{
  "tokenizer": "word",
  "encoder_parallel_block": false,
  "encoder_conv_stem": false,
  "text_encoder_layers": 7,
  "text_encoder_head_dim": 48,
  "text_encoder_inner_norm": false,
  "shampoo_beta": 0.95,
  "precondition_frequency": 10
}
Rows from block 3 of the image encoder of a small contrastive image-text model, named by matrix and row number. Rows with one number within an expert belong to one neuron, the router's apart. Each number is 500 + 50 x the weight over its row's rms, rounded and kept within 0 to 999. All counts start at 0. Numbers have three digits each.
After each expert's rows are labels from the 100 images, of 14976, where the router gives the expert most weight on average: "patch colour" is the nearest of a few named colours to the mean colour under the peak. Only what is clearly more common there than usual is listed. The data: rendered scenes of toy objects such as cars, trees, mugs and chairs.
# router: router (encoder.blocks.3.mlp.router.weight, 8x256, trained with AdamW), inputs 0-255
# up: expert up (encoder.blocks.3.mlp.up, 8x256x256), inputs 0-255
# down: expert down (encoder.blocks.3.mlp.down, 8x256x256, transposed), outputs 0-255

# expert 0
router.0:495428524512571425493511590530533516551510462554569442570541458470511472564491406561430556421539528499529477528503524511566564564473474587546488492416544512512477499502560428459467457629529468488535520501537498473449525502420493496482498521554563567552558459515496511511493450459513437450419523566403521487609451474411498536487526537492500477506420486530469456563476493462502542520582468485440371530489478473387537436535539540424490484513431381481500488615585533548499584564437507458455468514437485534542441516538506465440515433381514607499510533484475458568455448483460417548529508520498497379454588543518531468370432513523589477500500451462439539455552461533508474398453518582495528460564537563512480670537507578408432482526447485513450565503548482564517524510537504
up.2:564468566482479572545372552549494515540504601489478484481602414486532480465474513495500472437508497358514500500493486495537455521440522516431483450584519551439566497508578583483454474412515445588499416524472496512517484501468451565485512432488485451442497482488507495428473559573575537383483548483511541429499632505459450533492438491601501450499516587577564455457386487444340539551507533497467383419448546441551571510465500525552508423510515451558570501551536450570513415488503478481525498401568547529551511548452478485573507519393542509453423510391501489463553497415445513561480426525516571455570375544542430496514536484486503522437521567474485563514526507466462496441478576462520526596505503528484462522452416516536532524595548433496564499494490472472518552547538484
down.2:460474517533506524480545531490457456508555525499566538558496514501449480474455531533564508480497466434527601536479436576534470578531500536590466517515486487582497514562422378590550476427470491508508531465482549467416494547489416496590535509611542436501480521561517425437591466464497544548492533530511476553476538468501517444460476541507461536425459479429444460448572496590499482352454488501423439488672426579444492467518463458421510508475504527486435486483546511475570527410581456479554504489484498453407520445444465526552483531462497527535587615569548467584490507499498493440493516467470449475520495523501502513588535531599540450556576461543516426537465549617535515554577415506475464472493554608595486417500530447579516516352550547495409501551561517588531540462516500
patch colour: grey

# expert 4
router.4:570603522460485625508527545588570456558526653547439555440517486542454508464457474439525524486479502517436597471450524475555451534446440455494460521537486524433463519542537463562493491550384511505502578447573499511489497563528475520516426426460495528423483467515491516411524486634527606488523447493595533516433508439470458492513538454539615531565450575470439412507541501451534416443458542427489534493489429556485463458454559514472498512542472548508472564479516526505572465508522509540603542456420519514533503488491473434536419435487507484511461615442531530476523478574485476465502518459451490392459491545558540490481515538454477482472583627497532564490475452560530539550511452480495503440372547413536437511497567441551623449434530521494498477531529571342564543492456472
up.2:479491573477506510588549506405488616481521492422569574500576486484522548501537525480474519520435478567509462475514469416466548539495400454539479395499558548513471513511451446511452525531430440508415493396468535527470571404478468369479451488395482506530379432538454431536482504497470522508525499505537542549475475486499554462429459577589523504413469519528437510472525445494559430572428450629457455501536405523554495507477546437527534543575520522447439508506470461455477626570464455513479476491436497416514506494531503541451482452488421532586441492605426412462559493414511565469543345425477498511580455544418418540485578497546574487464526511487495456498552494535417529464563446512470579480473453517507582550466568500557512520460478478557546482472463427503409549512461464
down.2:454417508360539589467474507541501472487473483521505512418416586478491583452444514436423449482472583374507570564551436514537458504459566538348476448460448426488503507542521514467471523502499498534479515482447510475420489496592450469605497457582555475463589617542541474476480382521493471497545514521450604545481430461585416578494532478560506450528473472442455504503457643531530463505519509556516499436575528488469484511535494523449518461476512487499546504568451554512492391414506524510590461528453501500452499448488424563503506553482484491499513499498483495529477546622480395543456456594518519467500539515550638520534494533477510526516398410437517534464459482477449428509460583514486455527523477434541515396505499425538447480574546447509389554557573545436537498530459491
patch colour: blue; cyan

# expert 2
router.2:527479445399427474580521424509542463484607507515499549494520480473505446539503432473457566521461458456429489471577519557524570403483450476518473515487466464457487512479461455523533514480506437531626515475463406459509530475556422504468464584528491562516522501516505567477410495434478489521519531446488615501542526487482509509498563518558544481552566461559453529518559558522556595410463450441467504430491424389489562445437544516542535577496499584507538466522481516515485475546416559437469463491557581491438596388555493470557540448444462453419438488560429466500583510463505485531517632438561475443539427527614533593517527546412468567508470447452470528536519457369511480499517447533428521564452431478618385487462438439427548547429463461550509442506569521466524522442546528
up.2:492516507503358488491463621490512534561451605493445450453466505476443486566484456529499505501605444542414467439451536530507507484516476531455540466526592428422552532498480542546508552462397491457503527587501498571575473562457514424578502486458548391520472600578564570483472479469485554457615510517590494512496536473529495472515543461480466531625457450438422445460549513456499504474475531419529374559510486536468434537465549416558507550466469499474527453487410553452523500416556553601434436525451453453491529496535508549545529497506453520482467506506551577434499511530435444586525491581434578584443443497480405603498499473532522477520501534541585477536596461513564534502453487412505430505596412512448578596452540526443558474529440440429452506532486519537475443534514504
down.2:440445474573513550431494437349607481557539558463430472504555446526481564454538532523453499472473522485523535467480512478531509479502458568563632573552442491448533468504493473486430542526541456590475519615525410496494505509521499548506467466521485438608530441442546537432540520522624518490498519511461452438525437584481483464485491507411521452429511489494519569439514580564555499439454556444486488549514523485504535527532494591497538494525500582472512623460548532466507615411502481483519537440524515507458558477598493459480492551456533522547483501515460475431508422486492535508609462415463439459558405500456591522457491514490508486572409433530492362502397553488448491442425597547526533443501551522462435504448510568488574478491583522579485456449462453420493463406549387
patch colour: grey

# expert 1
router.1:563511475419473562476523497475471448492499473538499449507492488516504542449492582530555504571427533523506479444431437557495476438423511436481497512497452488455427524464463476525437534494621468583509561458444495481503510563396461399528440534485501500502658519555474550399551517460575475495597450384457570432543572506521515437523490506464538531503564592500466496557495491549552556500457533446394558495479449467542434409562471452518562529522526460578606420493537494555513478568529458455538437511536530475472528451454429478485583481576518475468402397547628499512478514547513424442467419524483594543473538553543570506482534482430535472615480513409420530531427414465499588507471607554471508568502485401471507440491411479477494518487447455565551441516533466528517478449548556
up.2:497514438500452371475464472454575520502420458562508507521543515562446431480412513520530463494383464527450544416509456467539554562444507518503478452443551527497444532386496400500556495555494550549403496551500402532490526446555524548447416383456457478504525523447516499436358463600432406558464495518502511535498484567473545481421427474557563493516496505503547507462517536536573437483435491429450483563517443481510419567565545548456449449475432494531560556518528520552503484467547433586512502477396520545495567510495557538531524556541551580473468468484467460430474553421575464466553539430487539518581563463499539546498445527552537493570377492598525442589563459419513550417502508532521505375538566492499549493579525410503465481445550521554554538538435446511547529539551502
down.2:479473551597467562499527580472489434476540475604494497487521570461568546545455528413443482447554538486471475508540487406502566459519517473444514522495467531467525504550526502552443516519500493518468431466415564505545406582474543424540471543467492372459518609514472561489610459422501512535480535596449575490479505502562431435574502515456534580534531496463436498552491431357476547497489529592456610426555488500426539472452483508479550542567545546424506496419487529507550504545413590386546495413457459530508469410490405462519484476554507504516455537570489596482452383580532532575475474518574485595442480567448419488433501471503545481552503538499511475402410605533432484548499536494527484537497438463494540562411510487466511573444450436428477490437523446495475468542467508
patch colour: pink

# expert 5
router.5:546547481503474509514562493557495534586511504507455479511479545523501561488406480460580464580495527557422471421436433470480422578415547472541562472504546554436398519493476511548542495388515477488423430482404470438510601441486563488464453496574503477475433475501554549469602510574539550451485525497547551536537582508554558498497405452474465573501541601515576468428510605536454436512492505507451634504451363449521519534479528441516553503451538507534365483470532543495505554574476384490496551513507515501450422598485521515539512528478514590464514440499582500590434561530495488484463521486454540485494499459581547542593485509646398440523490486457484494490547499421534559564535535500486528452472504510514521425543502385456531468548565556467451450545524431426435470461530454
up.2:445520491473505416492525556521457487389581516466516445513455595544473449532527443491482582528448513503435478520458499497386491480533475549459487531430374546497491531548450495416488417556395414415424559507460405532546553457496462468456488533494529471509512535599460420489559431487532505467535490593470442488463495458501573525487507474588418484616565391457583593547480591420475561475540450502572448509456564573553590487476482517407482425605588469409494533562488462442484541458465431472512501462567515498475489496391432522576489470556580492502510505533533428463522512516545379488486542543513525513505509549473454521499467433460598567572567500487462549463449534556481459512457544499446415488432472579523482539486547557527535463428541571464476546449474538580463433461527473
down.2:447434464512400509390496479471547453543464417422548589534551502536515475503545527496468524460445494528447529471587469475586535477483509556589554488597616489528526484466518544511525521403515580574502368533598525570450493487542509435506564450590517470406489390429594565513483581603462461439471503457562447518462472535448451436556476492413434478440541459460455483427518441491491413527444497507472544489547429515520502542448474453531511567534513535503557412468537615576562448522521504560551567499511530404481579580510572545421508566459489442450482548531495584482552500499475581449536562517524521472539485517489472545522506477599505541533439537569552478536541487512517482501545417569518522498584483421479478432474551465441507393516522526551394443492520527447562536480501586
patch colour: yellow; orange

# expert 7
router.7:450481504602543510555491478496517529562454575507547515551488462411570512415584458484517521496572430579500435571445543447557477584477524600473475520470489549504470490586478434451499491447510478538546599543529458503470456568568509508443517551442546478524533457493500519562483572479534481563441448592457488451406503463470511624421578486508538438540526418423475463475552426510476474511530383594554453513479521496437541513463504525473424472480465563500588501507477572504531485413527556525486459492461524479424547497440511498484483524474517515484524482523447537412475426422566563599619506629497483430523460493476547437473453453479529584497523515543450489554511413545545367480567549520525472649487529523462609472521431524452410560508518397465502437439550442591512540523463522
up.2:427472500428495474450482566469501574498523490382601513511532467439392447536505419455505509498455482525462480489580415511489512475559503544513480439496487530575435587584572637503570492518476517490522548481553525484433437450551518510581512541615492422461556395604435503526493487531516495490451397460454495488498509479582535500465513414505512482572502499557503411509516440407440465556479479495534525481437473512499485451579580489558468458586575494570551504485485497526525502469579430674598560518465504568451418511523565631448474508467452448445566478453423479509434452420403520541506497419477476436525453515600505538538498541533447531447472427528488557528461494424488487524510518430436430546493548473496465498377451578455561502442474486532492508491528478583510467538471464
down.2:566536464499437531457463510454449408541541486555432593541450537519575532458594521610542548430462502590491531570455584458454469559399548550561388577438499487518527485477460420458460487520538474505412551514510482620444518542527505460457468504493500568620481482544406564506528500400514434487421522495458622541600497481556374561544518491558519531485422520527524497465474553537526565499440474498448503543524431530477444497493509604485527526485473540514506454465465502539497541549489479496541454480509544456501563458410428467510428435514585515566553532561532502514439540522565421507539516550549487514542488511390453507517472465522460490571481528446416384508506508512466453452494460529599516564548486455604526505507481605571512442539407582487625504458506473472576592516488502
patch colour: brown